{"dataset": "melodies that start on their tonic, played by one synthesised instrument", "encoder_positions": "learned", "eps": 1e-08}
Rows from expert 6 of block 4 of the encoder, named by matrix and row number. Rows with one number belong to one neuron. Each number is 128 + 32 x the weight over its row's rms, rounded and kept within 0 to 255. All counts start at 0. After the name is the row's rms in percent of the matrix's.
# up: expert up (encoder.blocks.4.mlp.up, 32x64x128), inputs 0-127
# down: expert down (encoder.blocks.4.mlp.down, 32x128x64, transposed), outputs 0-127
up.26 085 [163  98 104  97 158 136 163  90 111 141  89  99 182 126  80 166  91 107 145 105 177  90 133 116 124 183 175 152 129 150 117 134 114  84 179 144 182 140  71 121  77 130 142 125 179  75 104 160 182 157 142 119 119 113  84 151 142  57 144  96 173 161 167 137 201 154 124 102 138 142 132 122  81 143  49 126 120 155  99 154  92  96 162 109 123 125 110 148 130 148 110 143 116 188 129 143  87 156  68 126 126 136 104 141 150  94 171 118 154 121 185 104  94 113 140 113 201 111 114 153 131 132  38 104 164 110 140 102]
down.26 089 [209  71 132  35 119 139 106 179 135 142 124 125 136 171  98 128 164 128  89 121  96 102 156 157 138  99 101 126 143  80 105 176 123 152 126 158 108 144 160 132 156  64 131 144 150 124 143 120 164 220 157 130  86 164 101  82  85 174 104 116 185 138 159 146 111 130 153 134 145 135 126 126 126  92 126 167 193 131 193 118 129 138 115 134 102 117 130 115 151 129 148 136 126 114 119 104  73 105 137 134  71 137 144 103 167 154  74 173  68 132 171  75 127 133 118 154 134 102 127  80 161 144  71 111 127 151  29 116]
up.27 106 [156 101 141 145  80 132 123 125 116 154 127 153 118  85 119 171  69 116 151 108 146 101 106 110 130  85 120  99 113 102  94 156  76 152 157 168 113 142 119 186 134 183  90 137 125  83  97 160 103  56 139  47 112 117 116 146 171 147 119  82 137 100 183  89  99 139 193 173 127 129  79 153 141 100 125 141 128 139 124 186 137 146 129 123 190 127 137 138  83 154 136 148 185  90 138 172 112  84 129 176 195 166 147  91 127  99 148 164 133 112 113  67 104  63 145 175  54 166  78 156 135 106 103 114 145 127 155 131]
down.27 113 [111 163 162 114 156 157 139 182 110 113 149 110 109 100  35 127 178 155 132 148 138 140 142 121  99 152 154 131 168 127 111 196 111 175 176 151 117 106 141 166 166  88 186 148 103 116 173 146 163 143  95 146  31 134 118 143 134 127  86 130 139 111 133 158  76 179 148  82  82 135 145  91 124 162 143 132 101 199 145 193 126 157 169  89 106  65  96 161 126 116  88  85 158 133  68 119  93 136 122  96 133 147 141 118 180 100 115  94 165 165 101 120 101 102 145  92 103 190 118 159 118 146 107 121  72 120 121 102]
up.28 085 [192 152 148  98 141 101  97 102 122 174 103  57 189 139  83 112 133 112 119 153 143 128 140 107 107 141 149 158 163 170  51 134  90  68 118  92 143 169  89 146 125 111 136 193 151 129 120 153 178 156 145 198 168  82 174  87 160 101 181 114 135 126 120  78 161 125  95  93 109  63 128 132  91 142 120 104 170 131 156 109 141 114 162  99  97 106 186 175 105 100 153 134 135 159 148 117 115 147 110 196 118 166  93 132 121 154  89  88 108 104 103  98 179 144 133 101 102 115 133 141 193  69 124 132  98  95 156 157]
down.28 090 [140 199 122 124  93 140  95  86 151 148 140 174 134 126 179 165 111 157 130 142 154  93 105 130 129  92  66 163  94 128 158 105 147  95  77  93 112 125 137  89  91 200  57 131  96 124 104  97  75  81 100 120 150  83 125 155 162 154 143 155  92 112  84 108 112 115 142 133 109  92 131 110 137 163 125 151 104 127  88 157 100 113 118 157  99 145  92 102 131 123 186  78 131 121 104 182 107 131 184  99 208 155 111 113  54 135 144 100 137 198 100 114 115 176 138 133  98 100 102 127  52 112 191 144 142 154 171 143]
up.29 087 [174 125 108 104  97  82 173  60 114 178  65 112 132 130  91 184 156 106 128 107 113 135 117 100 137 107 168 141 173 114  92 146 110 113 150 144 108  68 107 148 108 124  97 129 139 116 127 190 157 153 164 123 157 175  93 134 115  86 130  57 168 165 140 108 128 112  94 105 128 122 118 123 122 201 121 188 142 153 184 155 120  51  82  87  87  72 114 118 161 149  92 176 123 126 157 111 124 110  97 102 110 168 112 140 199 157 198 163 144  91 139 102 138 116 122 158 163 126 127 116 119  95  71 186 127 108 165 159]
down.29 093 [119  95 116 135 118 128 137 169 129 100 107 142 123 143 122 143 125 134  96 109 119 181 153 126 153 107 170 148  91 191 111 188 125 160 132 162 180 133 149 175 157  78 168 160 132 106 146 120 159 146 149 112 115 163 179 196 168 184 126 141 164 108 113 195  78 105 125 115 117  77 105 182 138 110  97 164 180 128 106 123 119 132 133 137 114 134 165 149 111  93 153 128  79 101  99 144  33 110  63 134  98  76 105 121 187 150  99 129 115 141 174 105 141 163 139  76 138 130 147 125 230 118 108 112  56 119 100 147]
up.30 119 [125  79 162 129 152 111 135 114 130 106 121 126 126  81  75 140  80 129 175 102 226 133  94 113  93 102 157 112 144 141 125 137 165 198 116 160 105 110 101 137 133  52 147 144 130 128 115 161 182 130 146 122 114 145 192 108 186 150  78 145 170 131 102 201  28 166 118  77 104 139 115 146 101 133 127 163 113 141  86 164 115 158 119 115  90 109 132 124  97 231 148 150 132  85 149 107 161 127 128 114 107 140  95  70 101 115  98  87 146 141 106  91 174 109 130 107 143 154 109 179 162 144 119 164 141 114 114 126]
down.30 110 [ 70 113  82 108 165 130 104 161 126 130 113 148 140 115  98 108 121 155 123 177 104 143 156 175 140 151 149  74 187 152 120 184 127 139 143 119  91  85 134  89  90 184 128 177  86 139 117 145 140 122 194 100 190 110 106 174 121 102 100  96 151 133 135 125 116 104  70  99 116  91 115  89 101 138  98  93 163 108 229 157  50 111  96 119 187 136 164 141 115 167 147  83 134 122 111 142 116 133 140 128 194  99 134 179 117  96 184 137  74 144 188 104 114 127  87 136 148 163 147 128  54 113 133 139 126 123 120  92]
up.31 086 [121 153 145  63 150 115 142 122 144  55 136 116 106 154 164 115 160  92 145 113 197 111 166  65 141  92  68  95 129 128 179 141 127 137 153 119 123 169 158 117  83  86 158  38 119 151 154  97 131 176 123 151 130 177 131  83 101 138 106 128 127 110 129 180 100 137 114 114 141 180 153 146 151 129 124 117 106 125 152  95 189 155  97  99  59 159  93 182 145 160  83 117 148 178  99  74 139 154 114 146 130 106 129  89 202  85  96 113  81 162 116 162 135 175 107 175 163 152 156 160 167  99 174 134 116 126 113 146]
down.31 088 [107 119  79 116  90 118 127 148 149 115 190 106 106 135 113 108  82 118 160  72 142  93  85 150 145 155 149  84 126 151 126 161  87 109 114 204 136  77 112  85 129 119  84 121 144 152 133  57 100  94  81 121 122 187 136 147  99 130 111 136 134 157  98 118  85 140 130 167 109 127 104 127 188  65 134 143 119 179 143 106 146 109 126 118 157  95  80 148 102 137 159 161 141 104  77  31 135 162 116 122 160 162 149 137  75 122 155 139 161 124 177 147 164 135 161 139 173 147 179  66 174 178 124 182 130 126 190 171]
up.32 112 [158 146 160 159 157 185 120 145 138 112 129 103 133 101 109  97 124 109  90 128 150 123 100 107 116 141 149 117 130 154  92 129 105 100 123  60 132  94 105 113 111 119  65  81 133 119 118 132  94  89 116 174 107 128 237 167 121 111 140 113 116  83 122 123  71 165 180 151  73 148 162 131 156  99 218 132 192 144 174 140 123 125 165 107 117  51 177 140 111 160 162  89 152 134 110  93 144 132 123 184 188 161 154 118 106 169 109 155 126 123 163 134 139  78 149  65 105 151 173 176 126 108 171 118  96 122 110 179]
down.32 111 [131 152 175  76 137 143 113 114 117 130 142 109 143 131 126 177 161 127 144 136 102 115 192 158  89 114 133 108 153 116 123 176 173 103 148 126 186 152 128  70 140 187 148  95  85 124 133 108 144 105 135 141 115 116 127 193 129 197  84 179  95  82 117 155 138 104 140 138 109 158 127 129  61 161 110  83  70 117 161  96  71 171 157 129 166 138 115 145 143 116 192 136 148  80  81 139  83  72 134  70 175 124 183 124 108 160 142  82 124 154 154  98 133 115 145 106 160 134 190 135 128 118 178 109 125  65 184 186]
up.33 093 [135 129 107 118 152 182 115 112 145 155 136 131  54 131 123 145 103 118 100 134 137 136 135 129 114 139 166 101 117 103 117 127 148 146 144 152 195 109 137 164  96 117 164  69 116 123 156 123 134  87 148 111  52 177 145 178 149 107 125 133 168 141 120 187 165 177 188 184 164 156  98 147 152  83 114 140 157  86 140 137  78  85 119 120 128  90  69 178 125 113 105 108 115 141  82  32 133 139  62 104 116 121 147  68 112 108 156 113 125  66 176 128  94 132 153 115  93 117 160  95  94 186 156  51 159 155 131 145]
down.33 092 [ 89 172  91 155 125  99 139  80  85 131 141 134 139 122 104 158  82 108 113 128 146 130 165 126  68 127 131 136 172 172 119 117 144 131 104 108 160 125 131 143 161 144 201 105 106  95 123 119 121 173 180  97 140  88 122 129 107 119 138 154 123 119 104 121 102 134  92  86 141 136 154 110 168  98 118  82 104  91 112 102  99 108 124 200 120 137  94 156 126  71 155 121 165 147 152  38 140 127 160 188  61 129 210 129  71 190 112 121 147 127 131 186 187 146 113  86 141 134 175 207 176 164 100 135 130 149 187 134]
up.34 120 [124  90 108 143 118  92 121 148 161  87 117 100 146 154 110 128 162 122 126 117  94 140 147 136 162 135 115 131 140  96 109 111 102  76 140 114 122 136 139  96 111 117  90 106  92  74  95 116  82 146 234  84 150 132  87 143 151 147 214  85 127  60 183  89  86 158 127 128 200 136 133 146 163  80 135 127 155 125 146 149 155 153 117 118 141 124  46 174 166 114 151 162 129 132 150 156 155 119  97 140 120 149 102 118 154 160 139 202 108 158 113 111 141  61 126 183 103 116  87  96  72 112 116 221 102 132 128 154]
down.34 123 [180 149  93 157  77  83 105 140 149 130  98  71 128 166 206 132 143 107 142 131 145 169  98 174 146 132 111 172  96 136 150  77  94 128 153  74 171 162 124 136 109  86 156 160 142 115 108 156  74 124  55 113  57 128 124  91  96 122 136 142 106 154 122  42 127 116 110 144 178 120 121 116 163 175  73  53 133  81 149 137 146 134 175  99 120  99 208 153 122 138 122 139  90 168 123 156 128 142 120 117  85 127 122 141 155 131  84 122 159  97 102 139  82 117 173 124 126 136 150 119 144 177  69 129 124 163  79 165]
up.35 105 [124 109  92 187 165 120 145 133 139 134 119 171 127 107 176 158  93 150  71 138 151 101 140 106 135 149 160 116 173 130 168 146 124  69 138 158 131 107 150 162 152 189  98 184 175 123 154 141 123 104 152  53  51 118 121 181 102 144 152  98  97 150 128 155  91 149 193 108 139 124 125 140 115 109 121 140 111 146 129 117  51  91 108 103 176 138  93  68 181 104  96 120 145 125 122 151 155 120  78  98 109  95 188 175 173  79 137 176  97 180 146  93  89  54 111 111 102 149 119  99  89 146 140  84 161 124 130 151]
down.35 104 [158 169 127 108 143  70 113 105 142 122  89 138 116 144 130 134  90  84 147 168  97 115  94 152 221 127 145 128  77 194 128 119 120 192 137  75  95 152 144 166  98 118 124 109 142  79 105 165 113 112 112 144 124 128 168 127 164  99 134 113 154 104  91  91 164 165  83 117 107 169 212 125 134 145 160  63  70 116  79 153 158 138 128 131 117 128 196 126 126  95 155 146 165 126 171 154 164 136  86 160 119 167 210 128 165 125  50 113 134 144 107 146 138 107 107  60 159 154 124 109 173 112 161  98 114 139 101 126]
up.36 123 [112  73 109  56  71  84 128  90 180 133  99  88 124 129 137 149 128 112 137 119 105 109 100 147 125 155 129 172  75 146 129 178 159  92 124 140 184 159 117 137 189 127 137 123 111  79 134 137 123 123 142 116   8 113 124 128 189  82 120 142 133 137 140 111 146 165 178 157 137  73 112 135 132 161 189 100  91 125 168 154 112 104 114 128 207 157 139 132 155 126 105 123  96 154 118 128 125 134 128 103 150 123 139  80 162 122 203  81 103  87  96  84 141 123 102 193 166 128 150  91 174  58 141 128 159 118 106 141]
down.36 108 [139 169  78 156 119 161 108 141 160 137 137 144 138 127 125  99 128  64 135  89 143 150 110 115 163 149 103 106 152 167 133  93 112 102 112 140 128 157 108 143  85 151 110 120 179 125  98 106  77 108 121 130  73  90 117 125 141  85 211 180  91  83  96  94 150 165  82 149  86 132 187 163 169 128 179 132 105 145  53  80 190  81 113 180 123 189 115 176 117 144 181 138  97 152 162 116 174 132 155 148 130 108 136 138  66 118 109 115 179 145  86 147 129  92 115  74 139 125 118 127 168 114 199 134 147 134 118 190]
up.37 099 [123 118 138 140 138 144 117 127 146  65 102 121  77  59 197 144 105 150 110 124 132 147 183 139 163 107 130 128 135 105 104 119  58  95 137 135 131 143 177 133 108 175  82 110 118  65 144 134 134  90 185  87 131 157  94 165 145 150 184 107 152  99 174  61 130 147 175 127 219 133 105 130 136  94  71 111 136 124 170 167 120 130 110 129 156 122  87 174 140 130  74 163  99 137 137 124 125 135 100 157  81 119 212 138 171 129 113 169 109  86 131  78 120 117 109 183  54 141  93 130 151 146 136 162 136 122 175 105]
down.37 100 [117 123 115 138 170 107  82 151 101 157 113 121 148 123 140 131 105 123 159 107 170 139  85 149 147 122 114 199 141 103 163  66  64 121 128  95 131 139 134 168 118  91 144 145 142  85 162 120 135  88  82 155 115  75 150  90  87 137 160 160 145 210  95  50 151 173  96 109 154 120 127 106 156  95 109  99 148 149 128 152 166 119 147 131 147  75 142 130  68  99  55 171 184 121 162 147 107 213  73 152  50 155 183 143 121 137 120 158 152 114 128 157 119  84  91 127 138 157  83 103 158 126 142 134 178 136 150 137]
up.38 089 [122  88 102 107 101  98 141 154 182  99 140 160 194 136 168 149 159 148 115 148  90 137 102 163 153 159 155 161 152 160 116 150 114  38 136 168 131 109  98 115 180 149  53 151 134  86  93 155 163 104 104 126 114 102 174 138 134  75 146 145 140 108 117 147 142 119 139 114 116  82  94 136 134 170  93 155 136 120 165  96 159 115  94  95 139 118 115 120 174 102 123 104 101 154  86 154 179 135   8 105 126  94 152 131 196 127 180 134 107 115 131 111  88  62 161 119 186 107 133  99 117  75  81 170 117 117 147 162]
down.38 091 [153 162 139 133 120 119 128 137  93 181 155 130 114  97 119 129  99  75 153 145 121 144 122 101 115 142  81  45  83 109 167  95 136 143 139  59 135 164 110 128 126 173 126  94 102 144 156 146  86 102  94  96 123  87 104  98 126  76 156 144 108 149  94 104 152 168  81 170 129 166 131 141 100 160 178 156  60 141  72 138 142 105  75 134 145 143 132  80 114 141 166 140 189 164 141 192 182  75 155 108 135 146 134 111  79  68 130 133 123 110  99 168  88  72 123 126 143 130 144 149  77 103 193 132 181 191 120  86]
up.39 107 [116 187  74  47 173 157 155 127 168 110 133 118 149 111 104 133  83 154 118 129 131 140 117 153  83 107 131 118 132 163 128  92 110 162 149  79 108 100 128 117 128 154 185  96 137 152 133 117 194 147  85 129 157 168 147 112 145  78  54 119 150 132  68 136 137  77  93 101  74 130 134 102 137 156 112  98 103 153 110 178  88 136 147 137 114 132 143  77 102 154 143 143 120 129 191  93 140  91 201 178 102 159 114  94 102 141  92  42 161 115 102 149 182 200  61 148 129 145  97 108 143 152 160 131 155 125 149 111]
down.39 108 [137  38 223 112 179 120 117 172 149 149 119 145 100 180 116 104 117 135 178 109  97 128  75 109 141 116 129 140 101 167 104 173 135 156 110 189  51 176 127 161 134 119  91 130 132 119 147 150 104  94 112 156 170 189  82 128 153 149 103 203 180 118 118 125 118 118 152 136 104 108 179 130  73 131 192 167 166 111 178 112 155 108 106 115 138 129 155 144 124 118 167 108 133 133 145 112 124  72 133 137 113 189  81  96 135 148 105 101  73 136 171 118 131 152  91 103 155 168 113  92 101  77 145 144 131 101 106  84]
up.40 125 [142  96 119  95 172  33 138  98 138 104 124 143 112 167 187 150 159 141 105 131 104 125 142 114  96 143 150 125  84 157 106 159 136 105 131 157 141 122 129 106 153  89 159 153 153 119 145 133 129 170 123 113 148 110  80 117 199  52 146 128 163 211 141  69 179 109 173 146 134 108 139 180 108 147  88 164 103 149 150 136 115 105 116 119 176 125 132 136 124  85  63 166 129  83 110 177 112 175 151 117 106 113 198  68 158  62  95  95 149 114  99 107 141 152  90 153  87 160  72 143 143 152  75 100 165 142 113 108]
down.40 112 [161 158 112 151 104 181 128  83 174 125 205 146 112  92 171 127 137 120 137 133 211 113  81 147 161 160 206 118 114 132 111 123 106  88 103  96 102 114 115 113  88 100  80  99 180 144 120 119  69 100  47 135 119 109 171 149 111 168 135 172 128 131 105  91 154 191 124 106 116 158 138 152 105  65 105 129 125 106 125 136 180 120 100 134  86  97 153 125 128 124 143 156 137 116 145  80 124 156 138 148 158 126 128 141  77  91 163 138 219 157  96 147 129 155  88 110 110 124 174 105 154  71 206 113 173 115 128 143]
up.41 093 [146 114 136 105 166 122 105  98 114 161 126 106  44 115  91 117 110 141 152 114 146 112  74 143  69 158 154  97 153 138 147 123 174 195 126 121  93 121 159 113 155 120 164 192 121 119  91 134 173 165 123 100 125 139 129  86 127 142  84 153 139 160 138 139 131 155  68 113 133 119 177 146 118 116 143 144 110 122   0 138 138 156 144 108 114 122 109 100 111 186 137 185 116 110 176 152 219 141 128 180 135 133  81 123 120 148 165 115 152 144 110 137 212 139 134  88 158  98  51 140  79 146 129 119 166  92 132 149]
down.41 098 [ 85 127 106 173 140  85 112 209 129 169 115 123 131  80 109 109 123 161 134 138  85 112 154 135 166 139 116  99 155 116 156 140 128  94  95 121  73  78 161 101 135 169  45 158  88 125 146 138 114 111 194 114 121 109  86 161 144 138 166 131 112 153 113 114 135  99 127 117  93  93 119 117  61 147 136 102 147  99 169 120 127 132 113 119 157 159  84  65 150 215 132 104  84 208 108  80 167 113 186 142 136  77 111 162 120 126 186 145 133 137 137 156 114 108  99 154 175 138 116 136 102  49 110 153  89 133  70 149]
up.42 098 [133 174 111 159 161 174 157 128  37 112 112 130 157 134 139 136  68 133 121 122 145 108 178 104 137  73  98 158 146 130 120 100  85 145 175  75 146 126  91  92  78 156 169  78 106 123 161 113 137 126  62 161 146 100 146 120 121 122 145  94  86 139 139 187 184 109 115 137  64 115 125 119 173 184 124 126 136 156 116  99 105 129 150  99 114 128 156  79  65  98 120  91 200 173  88 134 123 158 136 156 156 125 111 135 133  80 160  72 158 112 173 180 142 166 144 143 144 138 166 188 147 122 139  81  81 115 176  97]
down.42 103 [131 108 188 122 150 137  96 117  99 147 110 117 145 139  84 140 152 171 133 114 134 143 133 165 120 137  92 118 158 123  90  97 111 154 161 152 129 170 143  93 144  94 160 153 103 152 102 177 107 181 141 143 127 186  95  64  91 147 108  46 186 132 134 128 122 114 144 130 139 148  83  63 152 147 121 100 146 125 140 182 111  91 155  97 175 105 219 132 126 177  90 129  70 116 123 125 135  94 201 144 150 130 103 121 160 162  90 156 144  98  91  99 119 126 159 143  91  83  94 125 170 181 102  90 154 104  31  89]
up.43 114 [117 142 111 113 152 170 134 116 118 130 123 141  95 144 105 103  24 139 116 116 158 143  75 146  99 118 138 105 139 127 122 154 150 222 118 136 111 108 118 165 129 106 154 119 168 118 143 126 152 137 119 126 123 144 209 108 141 127  52 132 121 101  98 216  54 109  97 109  89 166 122 141 128  95 150 115 107 143  80 113  94 165 127 137 142 132 138  80  72 179 151 148 178  87 144  85 195 109 147 144 173 125 140  87  92 115 104  95 150 123  64 135 144 146  92 135 159 165 113 157 200 195 149 127 171 116 128  96]
down.43 101 [115  64 133 131 133 115  97 130  85 146 106  96 123 152  78 135 131  84 157 137 101 129 152  92 122 127 134  89 127  67 141 151 133 175 126 140  71  64 154 114  93 125 141 207  60 161 158 130 188 119 201  96 186 158  60 178  84  95  88 144 142  82 126 154 122  91 127 153 156 106 139 108  92 120 109 116 162  93 195 153  90 153 104 117 173 137 167  78  92 123 145 104  84 112 117  99  72 108 111 104 105 144 116 147 142 100 136 175 108 127 160 141 139 140  99 173 126 132 126  60 115 138 149 127 107 146  84  63]
up.44 096 [141 133  93 114  94  83 154  97  73 194 133 112 158 170 100 113 133 128 189 153 118 150 114 141  82 109  99 113 129 151  55 110 172 133 123  98 168 134  59 179 137 150 152 147 110 118  78 133 183 162 122 146 204 132  86 122 167 113 192 135 152 142 121 117 157 106 104 125  68  90 151 118 112 243 135 126 180 147 165 127 152  91 149 112 147 124 113 118 125 136 104 126 177 156 129 165 123 140 190  62 138 162 107 126 155 115 103 109 134 113 156 112  82 198 158 112 165 119 114 129 143  79  89 144 122  95 132 140]
down.44 103 [163 151 168 113 115 174 140 104  91  85  92 179 186 130 145  94  98 135 163 136 102  84  73 147 108 105 171  87 132 107 126 103 178  71 118 125 126 140 106  67 115 149 107 153 189 134 114 112 100  74 118 131 183 130 126 157 135 134  95  50 151 200 137 137  97 106 132 169 148 171 119 146  87 154 149 141 129 150 117 142 110 123 143 151 129  96 121 115 165 173 148  84 123 116 135 164 120 175 121 124 153 196 128  87  89 125  90 108 151 210  94 123 114 126 189  61 143 150 121 131  49  77 154 127 140 138 180 138]
up.45 101 [ 97 140  93  76 157 150 146 104 149  86 100 124 124 140  79 156  54 129 137 128 200 122 109 108 136 117 111 128 111 151 145 124 170 181 129 131 100 106  99 134 130  72 160  98 151 137 130 140 214 154  83 170 128 180 193  95 147 136  50 119 122 117 122 178  57  83 105 103  94 200 142 145  87 151 116 138  88 153  80 157 123 181 121 132  72 156 119 103 134 188 135 156 163 112 141 117 136 107 169 178 105 139 109 122 119 147 125  73 141 117 108 138 115 189 123 135 126 166 128 132 148 179 164 163 177 112 117  83]
down.45 105 [150  67 123 135 183 122  89 171 117 148  98 138  95 154 132 122 133 118 129 124 139 141 114 138 141 149 167  86  87 134 176 137 119 148 153 155  76 117 122 126 110 116 143 139 131  97 196 129 141 115 183  88 156 166  93 122  66 170 128 156 157  82  87 138 148  94 147 161 129 104 182 105  49 139 164 108 173  63 212 141 148 140 122 125 206 112 166 125 101 190 148 108  73 116  65 114 135 114 131  73 165 149 166 128 132  95 116 155  79 158 145  80 148 121 128 108 158 173  82  80 121 128 119 108  80 111  83 110]
up.46 111 [113 160 158 144 162 160 171 136  60 120 109 104 138 160 164 102  89  70 131 152 172 118 144 100 114  97 102 173  94 110 122  66 108 116 153 114 182 142 135 153 149 143 198  97  94 173 194 116 139 147  97 146 122 115 166 112 129  79 105 142 161 160 141 160 120 131 130 146  49 109 156 107 186 151 170  89 153 169 159  96 161  95 145 109 153 114 138 161  60 111 121  89 142 143 111 113 110 152 153 106 122 166 140  62 115  99 113  56 150 111 158 155 181 182 129 150 123 171  73 160 187 104 137  85  99 126 146 105]
down.46 115 [156 126 169 112 120 102 134 198 115 181  78 119 134 170  82 128 168 147 147 138 120 129  77  83  88 185  86 189 126 128  98  92 117 157 142 133 134 126 138 159 154 145 145 130 135 131 182 158 141 151 106 171 124 174  80  64 140 133 140  85 130 126  85 103 146 114 108 107 140  92  58  75 142 168 152  76 111 135 139 105  98  76  99 153 180 115 116 116 104 139 107 115 132 144 165 183  91  81 160 121 135 197 127 132 156 158 108 114 116 129 146 146  72 139  72 162 145 130  44  86 163 135  83 143 132 133  55  96]
up.47 098 [141  70 199  97 132 140 136 101 166 102 128 104 109 138  78 176  68 105 166  40 159  84 158 129 129  80 125 108 138  95 101 141  89 169 150 134 173 157 179  95 109 163 136 124 112  67 109 160 133  99 148  84 102 184  78 110 135 155  57 109 100 135 139  93  90 109 157 184 164 133  97 125 135 106 150 182 140 170  90 147  83 174 114 106 135 157 101 100  88 106 107 123 173 134 151 109 126  97 153 146 119 158 110  85 110 118 175  93 165  59 147 118 128 128 132 162  86 110 109 154 143 159 128  98 170 100 167  95]
down.47 102 [168 149 133  77 174 150 154  95  75 146  88 116 166 102 117 149 153 192 137 182 113 101 175 111 120 122 100 104  98  93  98 132 135  87 130 108  97 171 126 131 123  92 166 131 110 157 113 148 156 132 109 174 107  57 143  88 145 160 152 129 108 111 123 129 164 154 195 117  94  70  82 140  91 204 119 128  62 163 111 140 124 132 171 119 127 217 116 153 144 143 144 109 107 134 154 143 113  64 171  44 141 124 128 138 146 120  61  72 124 176 123 118 148 118 131 146 175 141 140 140 155 103  67 147 123 112  75 115]
up.48 098 [150 132 143 160 119 175 143 126  86 123  78 205 119 117 128 145 114  49  80 139 109  84 135 132 149 144 124 109  66 126 127  94 112 141 135  98 117  62 138 171  95 159 140 110 144 124 117 155 136  94 101  97 107 181 142 151 130  84 124 118 151 174 105  98 162 123 169 164 103 107  86  64 110 135 155 176 176 139 140 132 142  87 107  86 141  70 139  86 125 152 130 115 155 112 119 109 118 103 102 103 121 200 203 149 130 153 178 169 166  84 199 100 110 107 148  63  94 135 164 138  71 176 113 118  89 127  96  87]
down.48 081 [ 97  79 146 110 129 127  85  69 169 167 141 152 104 161 162 138 120 130 123 123 118 164  84 111 189  92  93 122 129 155 107 157 137 119 109 157  75 210 111 170 150 150 137  77 134 122  91  98  92 156  94 190 155 132 117 107 172 176 142 140  92  66  39 153 128 133 139 168 123 133 109 144 172 120 124 153  89 121 137  73 103 140 140  71 105  58 139 140 171  92 119 149 141 117 100 124 135 125 104  64  91 126  88 102 144 151  72 166 146 133 102 142 133 140 138  53 174  93 119  93 165 144 160  91 143 165 143 165]
up.49 106 [ 97 176 163 132  75  57 146 154 100  96  81  96 132 129 130  89 110 104 157 136 196 116 102 102 159  95  72 159 163 103 158 112 109  93 117 120 119 154 132 100 151 141 137 137  69 132 196 120  54 112  91 111 161 123 145  78 125 144 163 120 164  91 114 107  53 182 111 167 160 115  78 119 124 165 155 119 107 110 141 157 153 137  91 107 111 123 131 204 136 174 131  94 132 160 117 122  92 149 153 181 132 125  81 119 152 138 114 114 107 125  93 124 149 115  88 247 113 140 101 111 170 106 136 152  91 137 171 120]
down.49 109 [188  76 149 140  92  71  87 111 145 139 111 129 114 185 155 138  73 148 143 148 120  73  81 142 178  83 153 161  73 163 149  95 137 133 136 115 153 136  97  95 177 115 120 118 159 147 152  96 115 114  81 126 140 112 190 120  85 122 112 190 152 176 109 111 148 146 178 144 112 130 118 157 156  96  69 148 153 105 156 117 160 119 148 116 153  57  50 196 109 144 115 164  99 122 157 144  81 168 102 123 114 120  99 152 108 134  81 168 138  80 169 109 131 125 151  89 141  91 147  52 132 131 122 110 104 147 108 202]
up.50 094 [167  96 120 153  79 134 166 117 111 125 108 123 154  91 105 146 111 100 141 110 101 137 130 101 120 176 125 190  90  94  71 163 104  93 165 134 191 126 118 143 150 131 113 173 146 111 104 171 135 109 145 127  97 109 120 128 151  52  88 100 111 144 119 125 135 117 151 160  57 101 132 179 165 156 165 134 189 166 145 178 136  44 112 120 251  68 146 157 109 135  96 104 134 164 146 152  85  66 139 122 166 162 198  97 148 104 152 149 152 125  94 127 123 106 143 122 137 168 116 156 146  98 135 105  91 104 119 104]
down.50 083 [139 119 146 120 105 121 133 166  99 122  95 104 115 179  98 124 125 130 183 113 104 102 133  94  99 128 120 186 160 156 139 202  67 156 151 132 123  60 111 178  78  61 152 141 152  88 109 151 157 174 115 164 159 168 138 122 119 128  88  82 152 140 121 151 139  91 141 108 115 139  52 100 166 114 137 114 194 170 172 108  82 141 126 113 113 110 162 120 136 198  97 117 128 128 160 132 127 106 171 157 138 161 106 171 139 122 112 157  90 123 176  60 127 143  79 188  93 102  86 146 170 178  83 171  93 141 103  84]
up.51 087 [126 138 116  91 180 157 126 103 113 101 131 160 167 108  97 148 168 135  57 130 164 140 112 143 109 116 149 133 177 110 193 139 125 147 137 181  53  61 135 159 131  96 130 122 220 126 103 144 239 153 130 172  88 144 133 156 132 139  55 127 130 126 114 168 130  88 151 109 144  95 126 165  31 142 108 152 125 148 101 122 118 146 143 126  93 148 100 110 166 112 148 141 138  77 153 121 106  84 114 100 133 147 149 134 133 126 131 135 101 162 105 147 144 147 137  51 145 110 130 119 159 154 134 188 160  84  77  81]
down.51 096 [163 138  98 179 134 101  80 147  97 142 128 137 122  93  72 124 156 122 114 127 116 137 142  86 132 141 136 127  78 119 161 115 133 117 163 177 106  85 143 155 183 181 130 153 118 142 119 170 125  92 138 129 132 161 100 151 112  79 179 149 135 109 139 103 140  94 166 217 163 125  92  98 148 136 182  81 130 173 159 147  96 163 103 108 231 145 162  53 152 142 144  65 118 101 151 134 116 128 136 116 172 161  54  96 134 123 123 101 106  95 200  97 125 160 106 131  67 156  81 110 104  87  89 140 126 109 102  91]
up.52 091 [157  61 150 119 106  54 123 122 177 148 128  83 118 100 115 135 181 110 120 134 162 147 119 111  75 163 177 175 117 126  95 176 171  76 120 169 140 139 149 142 104  83 106 150 146 130 127 159 158 136 197 135  88 158 107 128 130 128 140 111 161 145 104 148 141 155 112  73 115  93 115 194  74 179  84 165 154 100 170  95 202 136 113 101  94 156  90 150 136 123 109 196  98 110 129  93 119 137  47 138 161 143 169 141 180 154 110 144 113 111 100 108 155 128 118 164 193 123 109  97 120  68 122 152 115 118 117 184]
down.52 093 [128 208 109 148  76 172 131 140 155 158 151 161 122  73 159 153 144 168 113  97 172 101 106 124 137 150 106 117 147  97 128  99  91  93  69 117 118 127 114  44  96 191  94 110 114 164 137 156  75 121 110 102 128 140 106 141 107  95 165  75 158 153  97  97  90 178 110 115 121 138 124 104 140  96 141 116  77 115 140 178 130 114  98 145 178 121  79  99 158 145 158 130 144 176 148 143 136 176 209 126 168 141 134 150  65 106 194 178 151 134 140 201 111 109 140 151 113 114 146 168  87 161 173 150 176 122  99 120]